From a checkpoint of a small contrastive image-text model.
Model: 64-pixel images, encoder arch vit, encoder norm layernorm, encoder layers 12, text encoder width 128, text encoder layers 6, text encoder norm layernorm, text encoder activation gelu.
Rows from block 2 of the image encoder of a small contrastive image-text model, named by matrix and row number. Rows with one number belong to one neuron. Each number is 128 + 24 x the weight over its row's rms, rounded and kept within 0 to 255. All counts start at 0. Numbers have three digits each. After the name is the row's rms in percent of the matrix's.
Before each neuron's rows are labels from the 100 images, of 14848, where the neuron reaches its highest value: "strongest on" is what is common among them; "place" is the part of the image that holds the peak. Only what is clearly more common there than usual is listed. The data: simulated grey scan slices of phantoms with and without marks.
# fc1: MLP up (encoder.blocks.2.mlp.fc1.weight, 384x192), inputs 64-127
# fc2: MLP down (encoder.blocks.2.mlp.fc2.weight, 192x384, transposed), outputs 64-127

strongest on: chest; side: right half; dark spot
place: centre; middle left
fc1.231 106:099129116095088137130188141142115138149080149114132081111142140115101118170170111073074123135105116147151114111095105109121107156081109150139148132154112088114117132109121150105173152131112145
fc2.231 096:154090137134087127114109179123144112136155087105157116137138162113089184107133127114146106093143168145140131139111156134128125126120122092116125120113146132135126156079124141095155108112088157

strongest on: several spots
place: middle right
fc1.8 095:116079142105079092090130098135110139091106114143094109099105107143159098150136106131141140109119123108127135105146184104122101145125122153111101127121107146102121092153146101075121111158148112
fc2.8 090:106117132142121116122141136161151144121125134138136143154147111102099142084140094135107119151141165113138112128140104093117151126137135139145088140170149106161164180151121124149146115102160148

strongest on: head; side: right half; dark spot
place: bottom right
fc1.200 090:138104123126113116093137115087120119110087088142161134163092131093124144138110175157104140139110088156100118157116090157115136126152207135131117089135109150124117133113165114104170127109157072
fc2.200 103:120128095170113147147114127165154137169123081159101114164120120104158166121118130133135139140155127100124141123122154105101151135092152130116098163144187121138073092166132149136091093135145106

strongest on: side: left half; several spots; crack in bone
place: middle left
fc1.138 100:124096155131158113116110104131179111150186140092149133107145107160149130138150158103148100113128105137083114148137113139141137123167124140134140137075156116125118141117109119147182114157137127
fc2.138 101:107133106153102163134193134172101151098148131147133121178150132153129112130157116134183076129142126150133102131148133160145136130088147086157125137142131136104122120132144158125149125129104119

strongest on: limb
place: bottom right
fc1.286 090:130143174117131101132154075088120136157172101143147145156120126142116143099155138136160150119142136106106149110115163156134096118134099154135117150150125113127096147147148125140109111126151148
fc2.286 100:122129129098118082140096099138144141149105130107138096116140084118103144160122132129114097105142141161126098109101066123137178151132113129137165120121158182119155146106118119107143179104109123

strongest on: side: right half; head; bright spot; finding: several spots
place: middle right
fc1.4 114:089107139118123148084127137143106134153121138086135115093107112111154135120177137108129097152148160172118126121104139180144151101126146123133122157103081101113141139137114143161163177092133109
fc2.4 115:139098176114138156139135139110141096144147172108123079157116146132140129168069130125108144121134099131151171158123124126115115128164097137121084127130131119142136147130107100073149143118115137

strongest on: low contrast; chest
place: middle right; middle left
fc1.353 092:144134137128088095177115128147151182131153145132077107098138119127137127143087185156127112140129101126157126132112119137121137115093078141128112133105128096106136154125148077120160148167087135
fc2.353 093:173173135078182126126131131149094145093102131112128145168136152157125176082131130113096123110108157160122114065078132144130113114119130129089174127127082143124156136109104150124139129100135159

strongest on: ring; side: right half
place: middle right
fc1.40 124:129088130118144143125155104132114150103117114149099117197148141145130102159099120172122126162132154137156165143114110135180133114105120108159140148154142108149159142110130171132119182119133087
fc2.40 109:130152137118100158130121105121138131130116120133142152095099126119092115069107112161111125150098129105135136142155171070158102113151114142124154117117166109077082159135122142152111108148136108

strongest on: bright spot
place: middle right; centre
fc1.195 092:131138152128130149102148131144142171111147126130132145120203139101101117106081144111139148109081151135125131137129165141161139161137116100121144119179117163151124150154108129156096110147135120
fc2.195 104:147134138127101105157126103096108087155158150094158141123112118102136188133131121095111139126142123149100110125097149159151137183124134106140180144092140172110147120106115116097150162140144129

strongest on: limb; several spots
place: middle right
fc1.147 125:121124090116112114147163105164119146167147160150145103113119136195138142124108134089110137101094109142147111142117154085165144146128088126125165081131120140063171103137133124072121084092139132
fc2.147 111:145141121134095138146102142153085095162160171167101118163127099159134119153144122133083121117126134140159116138120066098153102130091089150124098139117089107082098095118128132142126132105101153

strongest on: side: left half; limb
place: bottom centre; middle right
fc1.52 095:144157143107114088161134151140106128145126106146181134128159165138111136148125140123103154096141119118146142129127103104123104128122087114138179170157126112096135072098125138117137147117145147
fc2.52 102:117132135140115147108161148111071140103112103119126142123118131164121134066118146171148114130116111125090112105082168143137114142126078126151139130150097099126116132104135098142100120117115056

strongest on: side: left half; bright spot
place: bottom centre
fc1.158 104:144077097134120120161098131115144140142113158115170148147080121105111155117150133084087137135155135115100113096098136159155128133106153182133140119127116134107156133123105106132141109073182127
fc2.158 097:152102131141144118130107156120130080157148136130191124104138130112144141150121151138122194099165142125141119123137135101111123111136134128087128097136087181122096101133137124132139133099102099

strongest on: low contrast; belly
place: middle right; centre
fc1.148 109:135126098144106154107160153126173148135125097107147149065075124115125101090106120132104129130107147136143123106142131177121112157105131138130135122116078118120083138122130120145117142161161146
fc2.148 114:133129196127128152101105131132123143159123139196106148127132091099139158138056144067153115125129109168121129165073108117114089100159120110142166139146087139120096142128147118118162120110140174

strongest on: chest; crack in bone
place: middle right
fc1.263 082:158142145126134170173197112121112116137134109151128146116121126123141156132115088123167136136106096123176109165151165123124085112109154098114092128104129077106134109147123136132139126137155092
fc2.263 075:155132101121083126152130138122094169104119108127134138180112133105146146135149116141122102157111140151124153127101146133119107141132122146100151125130150140136101145152127096151137094128173113

strongest on: head; several spots; bright spot
place: bottom centre
fc1.107 131:145105147116120141139183119133127112113128126152158088123108130132115147128123124111105116120098113101127148129113114182129154164134165148166191149131106108126143136139146155120085087089161113
fc2.107 111:108105138107102160133156149113107108165157141099126101129104154141192142124123144126144156110127136136136086098145137108147150156143134135102110148103132148143130141143118143157134122080129129

strongest on: belly; dark spot
place: bottom centre; centre
fc1.102 094:150116126150149140084128145148149113141109118112100166099141157153132168136086116112138129110134125104118084134134140171129124139105110132156125112169109086120144170097092100105121077141115138
fc2.102 105:126144107141138127107190136083142176148116122113148146125123134140105139084163161121155122127116116132142144130150153128096137132128141091137167122104142116124112099139136130134123107141145120

strongest on: low contrast; limb; several spots
place: top centre
fc1.122 113:112111146130121111173128088158146120121135116130118154105175092140123138138098127115080113113129163122123130149153138112133094122159115129086145108113136087164134137108135080093121176146134160
fc2.122 102:174123114119089099113138140140154110134107131146144127153151096125130155144107137152152116133087118106185136085130084131146137111127117151167153158136075151156122103126168127153155108108081081

strongest on: noisy
place: centre
fc1.92 095:190116126128148149155100117123123153123140101186150095119142140120099144170122117137113074141144138128103141109134090099140102141092098108112161128119133160140131110129160149150138129135076111
fc2.92 099:104149095117144137098113075176117088142161143127130107111133128192137107139087138137102119126138082063152149132107120098127113124111108119088136104139142154100169119161139120134130115124127136

strongest on: dark spot
place: centre; middle right
fc1.285 095:100158102117141115146116164147156117098137126123138114105121143150151117115154150162141125178140137127137112121139086134103161124099122122112094145166144119174127150120160164102119114116084126
fc2.285 096:139132124124139170122141181100122112171120150129152167145148133171103042120112106122185180182111089080094128114135145140119147129181109140131129139103130124147133109136102159131149120146133091

strongest on: dark spot
place: middle left
fc1.108 089:094145132163171132175124152135146122131156151124116164119136126124151085107147188104150126122128130162162132151169119122135142118124134114146111102133119162140085114124162106132154119087138155
fc2.108 094:105119135100154111127139094107115071169098126129142147125149153142136122139104068130131161139117133078149165130098165130123123093142133117141093139093139122137122173151124154120168112154113102

strongest on: side: left half
place: middle left
fc1.5 119:081135103141136129136164149116123129117192146100136120126155117171159130153163097150120157135141143150090097158133162133150130120137078143129173149122127139102158140159118174116145143125116129
fc2.5 107:126120098165117125137124142175126129135137127143134091148140106148168126167135133157164162165151158074138160144129090122174155099144117132131141139111144115117108114124133091091150117147099164

strongest on: low contrast; limb; crack in bone
place: top left
fc1.139 102:113139110144131103150118117127103156132156169104138120149116100150135122146139151121073164126140163127127100130129122117186147149122144099140141089124164145114121120162112096146107171141113097
fc2.139 103:160108149126108126122142146114141103100109127098141118111130080126157150169136150116137145149119146087099076146122138120149087109089135147152155142144121109134142102117140120159110122133120190

strongest on: belly; none; crack in bone
place: centre; middle right
fc1.186 091:121174142124125172107117120141143173137160132094138128175104145129164129137115113086127145121114124154151143136141158116178115091099129135130136140130140142121138092120149139109171124139127150
fc2.186 094:128127133143107101115083103149135170137118135132097112152120145154125090097141106138175094086128112144099173117149104110095096137118086122107129147147153143100136140166162123149165158173129148

strongest on: limb
place: bottom right; middle right
fc1.277 073:115133091117150108110183160109096155129160178133148132078114126140100108141126120128140146108109147133123092160133165160139074125110148129144163125097151125144168124174138085111154144108118122
fc2.277 088:155158158127149128158073126141135098096083107109143112142121145099175139128096136095154129112141099131111132087094083099160150127114109106097149140138074135133175092101122131116146149148167096

strongest on: crack in bone; side: right half; limb
place: bottom right; middle right
fc1.283 117:131147132142134142102161119126103173132157108086147158121159109120125123149106145116151135168132127180098152157140164100123124147123097123124139204144197139109137114124139143138078128105131119
fc2.283 114:126162146121131087138152111139098172114129145109142112135117151122160109123141124095093142188134185155113122144151113111084141152146085147112122165146168123149122120177110127173134117147117130

strongest on: side: left half; belly; ring
place: middle right
fc1.359 085:120148141149115103124157111132153136071107155138123120128141118152150151151147162122137173166150159116179131085136134124124103162107113158148151140145112121133112093114100138088156107145163136
fc2.359 099:125139152146119166077099139125121112109147122189135161162123153107104139089162108125100127108114122146101141159126139077116085112127096136121131130115143122125131117134122128047112174122114138

strongest on: dark spot
place: centre
fc1.376 088:090151148120117152095121138127140169189118183112148163125122133124130088114134077161167161158174157148119125134096130112141138145124111106146096131113136156106131127124142128129119105128116128
fc2.376 082:139117144138121139110167146118177105135135100157124165086124152164130091091146134118125128142163104101105107178129085146134121087127166133053126092158160149171099156139128147178163119090112124

strongest on: head; several spots
place: bottom right
fc1.59 089:140122120103114126149107156107081097165075108144148157152116089137111143129082126167151178124135123117125117118097153122110120088108159153159103114108130151110113088107133174113143123114133131
fc2.59 098:096069147141100105122139153107154048143091091148126113148136112125118120115108138159126132112121093131105155128129147110108117085187144138123107116151162124112145134157171113100140116156093157

strongest on: noisy; chest; low contrast
place: middle right; centre
fc1.137 099:123133094117141134130112135145151127147152147162114174097125074107129138143115073132153083089113141093146119126131112126115128127095142164109153133162113115171135105097095089136123139140172142
fc2.137 106:135139116133144123128081137145131123113140104136117097078137101144150143107166135156147115175139125136100156116136137076093138152097145142128160130123118093147141110144167137127126113087090150

strongest on: head; several spots
place: top right
fc1.16 090:147124090138118120157162141138148077108112126167096160127116103117139135123081127161152138107141095158133111103110114142153129092096126142119145130105066111077150119165170154120164095096125174
fc2.16 107:130142141154114106160150138106169126150088079125167141124133158150115157148113128174118108136157111092124118110132188184146094156143148143114134159100142099166142124112119077102131155126089113

strongest on: side: left half; limb; bright spot
place: bottom centre
fc1.116 085:127105123078160074134095151146106120072174149163097187138135140132137123096107139169123103141147146130120152136140154137120088126099099126136094112170129157141135132143120107095118136099138139
fc2.116 090:123151163097091162148138111124129112118109145132147151107122099150143111096158157118122129154083156143133139120162166117068135133142087106154124114090095135087126154098112110142097140093126154

strongest on: noisy; ring
place: centre; middle right
fc1.222 095:120103140072154130135120091082115117149151145132078102109134115122079113147104091117104163126139130101090158130177138131131062121148129155126082143155122154101154160129123162134157138126088112
fc2.222 088:136104147198124129109123131160152106108146127114165155071126124152079101182174146172167118121121104124148105121153107140093157132119158131119151128082107138118186097159114110140106097083142137

strongest on: low contrast; several spots
place: middle right; middle left
fc1.329 085:126130173171155114094145148127128153150114116158135146092171136126155096135114147127148123090122137083132109104150129168154166119085107128128159170133113062139140144120180175151152120159109150
fc2.329 083:108158126136136141180124118135158119131141118156114129186167139121168162119114076093138110151119149117119180102167089167098094120124133115108120131156102091136103117137079135119146125114155135

strongest on: crack in bone; head
place: bottom centre
fc1.305 093:130143089082157146086142139125102126110106111098154155128130101117128122150156167070127131172097102171189133117141118179134122124160118109111134113127151142130121136145130111121094149071172133
fc2.305 091:123143131118100075137131130092105159144119130120163151110186101081190137170124176093136096155136164109128141147159145169150148113132093184126113159149111133134120130134137128128110102111194141

strongest on: dark spot
place: middle left
fc1.15 077:124129188118131124156101100117127111122115125118142135124116104143104132134141123114111098095140125102144109128097126129125138171145152174139125095158160116106119148134154159124105135110121115
fc2.15 082:116111141114116147138156141106109144159129098153128134136114159134153133162147172122125146181126177122128154172115127106088079145092137113093150120165088106152146098106139137088130109161143116

strongest on: crack in bone; limb; side: left half
place: centre
fc1.268 114:180104155138150125146137114128100079134118124099114185123123082124163113153173116133103165163121176138130126129171143127145126121104129149121145134052148112130083135069095143175149152090174129
fc2.268 103:123101142154112135102115154200122111132094126131114145152081111117134109108113128129095070154165152164124114127108127138144143155140138126085111132128097129153130116135139092137173139150117120

strongest on: belly
place: bottom right; bottom centre
fc1.187 077:139130112149131118154124094187156103101154099076103141172114167121129113101170126100153131129157139139151147155143117110127088106097146133144099120113145146114106121131131171111082128124157103
fc2.187 084:107151133156135127122109105115144076135099114129071112096154087147134130126104151068143132120128098113151161112116184141128085134118110158130131086123129114103148110135132107149134110146142154

strongest on: dark spot; head
place: middle left; middle right
fc1.267 114:103144108157163135135108100135141115113129108148115140156090171132122106191065127143137101050115162165114121121115112139160130129125120131126143132155158113123145150114158142109169084141131160
fc2.267 112:083094142092145077133138151146130141105103118106147144098098130143126135148130124119083168154105189149159106092137142120113121166103119118100089133135149143161138143114177093114117122104131110

strongest on: ring
place: bottom centre
fc1.70 101:156107083209118081127120087107118128084147112095151130119146125133143127150140099151142058117128116096113105104127094110083149144135154113057127156081107127098128132108121127120130122132140134
fc2.70 105:125100133090089127138114086122141166142140163087128078162175159149120101117153132133130177124124115143135130166145090139151104109117147151157123114091173134140171100143101142115144129148115100

strongest on: limb
place: middle left
fc1.64 121:132129117137133147104150112142095126097123081114150133195089150125098144075126094116130148127121160116142111111104120103160112162116151118106130120138122135117187121166135165153125056133134118
fc2.64 111:162123131096153127130121115144143137171153139142114106096140145114121126132094127126146173139106155119132142166129172122154121084140147137147167137110118184136083087124113121096164141102125124

strongest on: head; crack in bone
place: bottom right; bottom centre
fc1.333 095:157129091108097138122136138107109104138136129114152138179107147121104125145075132154116175133127111128094062194138118115158087104089120111139116116125138116141104152154135126097108135117131184
fc2.333 096:128122189142099097160117173101131130136121140126148099125172128160167114142154175122076103106126155122143142140137112102080132111160074092114095115149116127104134137052101106146108120129128153

strongest on: dark spot; side: left half; belly
place: middle left; centre
fc1.202 122:170169136113127135142118141151145138148126117107125119133149139193142180141141141166100124136141134135132148125095135163098135118133145120166085112133116109146111110153113118123135154126091110
fc2.202 110:128127096100146107118090164137097096133143127098158105111127122146132110101130156162133124152099096129150139148142123146115093132112173109128118083136154108118127138142098119156123120119167105

strongest on: bright spot
place: centre
fc1.336 078:137153074133144130112172123092140141138080166119178150128117108107093125127147127138121115144108152131095164080156151105157167138125125136153146165136115109144163136176131143132148126124103130
fc2.336 070:150109161155148113167126118106116096125166119144133156143144115145103130122158074109139112156170137118129088088102145094137127110112116123099100143146123158114137092096121131166152095128158115

strongest on: dark spot
place: middle right
fc1.36 089:120112123132117125144158125157076112153160123131148126161147179149153103121112101152131142154123131102117112118169120088145125107121150178137118086097147152102139153134116131144091157084093125
fc2.36 088:128142103147131108139129119115103120141112115095147126097131127104124136131126117144155175134098126138123123138120130129138143119095162154128132128146185117129094133138134123105131091146098135

strongest on: side: right half; crack in bone; belly
place: top left; bottom centre
fc1.261 115:134095104126164150145101124132101078103145150134098111163134125125153126108127077128104141130131119133139146151091131137128105121152129122093139142165120155146088165157117111097084141097144092
fc2.261 119:114116122121112116091102104109151121151114125094126083146096135152154126145107107178172069131142151166107175061124089095104152160134094112133117146133137099117121177131149100110113114126131117

strongest on: ring
place: centre
fc1.245 089:133146136103117150127107126117117100138133100126168112077108119097133164101114156112159167146155149113108122103137098120116152167107110120141140117104148100117158151160127140127076160133146150
fc2.245 093:110140149141156110153116158088148103125153099124132184127135117119143149137144160132197147136133106147101136094113139162115132127126129116115144131152160105099137127138154129118131133095131108

strongest on: head; crack in bone
place: middle left
fc1.113 078:153117102120135138125094135117130140129180097118122074115096105133123162157124112110105108182186167118108097171137056199122105134122134102175152148125152144135106139120150101103105116159132141
fc2.113 078:169106120105156150116167103105113094139131108149136120119109128156118125137121108113118097136137144095133052198131119114121121099097186149117142121106118109157150117131112158084104142116180118

strongest on: belly; ring
place: bottom centre
fc1.342 112:104112114089129161143155118083133152075168129147112137144153127137117120097157123101121120118109123108121141126108118142092115108138102168095137068148100131134091138144162138150116135144132107
fc2.342 108:114068116126118109161092149109138113132110121161164105151113168154143135101150141128100121094119137107130134167093121154100117122108081119142097127106138161117165140126115132109142085150128144

strongest on: head; crack in bone
place: top right
fc1.12 110:113096120145114103184119101116121117086163102119111109133100162175173171122133150138117147107157117104063097153145132132168134117089142149110095143124137126093126148124133118136117125149099134
fc2.12 109:126086125100156093159172148145114180129111125073141112137093094120082103160074165137092155131159144110102092129171136098133153110130146128146153139039131098130111163104111127128159142150130091

strongest on: belly; ring
place: centre
fc1.117 080:107117123130157123116123120095165156120104118120121139083091143094181137133147157080118142146115116112165104115071089160158129144115102178124093118142145099109167112133133137150132153104110133
fc2.117 083:145134143142097132143143133152144125119112155120126108172125152109145147091129148137129129159121121108140167192166084133074159157156068120154158158094119135104131126082150102141138092142113130

strongest on: several spots
place: bottom centre
fc1.37 087:102097170128092135106120137140115145135176146182136132097161157157113136144127144131150144160186182177122095123128109160097125129144111146180121130119122158140128171154122134146102148114099121
fc2.37 093:140171137140147121100149120069139121146093137105132118114129139148142118154116093132174082122150138111126132116134185140155063143078131106163141180112128109182149128133083149089128170109127094

strongest on: belly; side: right half
place: bottom left
fc1.341 106:116152146131118059137120127143133119113150132077136071150142115183134161134130123073158117161120150117151170148162094161139100111123103109124143141159156093132130137131121173151113130114152187
fc2.341 110:111115140110092120110132159177124132162108082122118152121140128122103139135154162101112117117152138114161143106145143115179122078129116100117145132126107147155118120140178113115135133100095119

strongest on: bright spot; belly
place: middle right
fc1.38 071:159113118112136112119131116149119124117136085117162154136109108170146156141169110099151130121104120109106113131108145116161135112143106151163144114195124144131113137079141133092164125153152139
fc2.38 077:098116171132138143153129132129158121091133134143083123160149145082151154120119114118131131131170133096170124100167111127161141140157173143132145134122104116126127128165145127103178180070143146

strongest on: dark spot; head
place: middle right
fc1.129 090:142121083136128139149126126126092135155152161143154139098103168098100098151123087120128110118116136137125114110120103117073137098112130111142153108078126134072116189136106153131162132151142146
fc2.129 094:140118152163147131140124102086081094129100107140116163122119128137125130128087116107119113113124102165114156136159164146116161116151123131127141117136073101128135109131139096168114167137089131

strongest on: noisy; chest
place: middle right
fc1.264 094:151124084132149142127124106112133127115168143125095135111146094138165117123098117165090138124152140097102154147108062145145123123147134171141107116128132091149161118099105120138154109096130166
fc2.264 095:086127139099148069125132177108143134147079091160115107074137125148108145138134125139099154120076116113126099120175148119123121168147134161145114133161145120149112126135143139109121129089121080

strongest on: chest
place: top centre
fc1.361 094:134143100157150125147124100124118117120075106147107152132145144125139146098113134106158110188135099151126142156175148147129102128116088114112096168167158123168122108114129097131118114103148095
fc2.361 105:102160131144123139122108110179123101156100125128109142136157149157108126121109148136123150082162099106152125062121148152126144112140113122134124127146140117112132104146152108090165123117146081

strongest on: bright spot
place: middle right
fc1.250 086:142134140119161158175136111161098114143154123174137128153135141108117104169117171114128107108143160095120148074148168165138173111143111145185150142118183139117125086155105140133146117101109132
fc2.250 083:143148102117092121154145150156116127114142095115207127157136132100120114127105158110142138172172173118128125140080150154131112151097168110128130140142152133083172175137150078126089152133164140

strongest on: side: right half; ring
place: centre
fc1.150 090:092106139114093094130098117096091113125119177134091115146145103160150128113121159138138080160105118153134142163085140132157120112105136121167086098118138086144207103141148142077164131115111147
fc2.150 092:126153117145136111097118136129141109115124119110106140095095119108098128127151109091087140108128138090176168097128113144072085126159097112120133105125138140161128075122142111163117149107096129

strongest on: chest
place: bottom centre
fc1.317 107:110130138124100182145099115127110138116108133127116162181159168118140109159122066126114144121137096181103115131154136173129077156109096106167129114126134125144133143123118130080101115143111106
fc2.317 100:153150107123191084122103124108171120146137116097089106153100133119152146098131145170126130095175187160159114105124153116069130117151114089114126143097128117097119125119130101132136121112124161

strongest on: side: left half; limb; dark spot
place: centre; bottom centre
fc1.97 088:140132164147128101096116143107146124124134125113134148126089135128117136098122117122168125089120139107108118123122099137111127121099112089173124114079132119123101138122138124111143134155115119
fc2.97 082:167129154090120148129084106147125129141151132140128110111171131106126127123134147106145128068124159153111115114145138115165064134122132150124173105125135119150111153134116137121127104158120122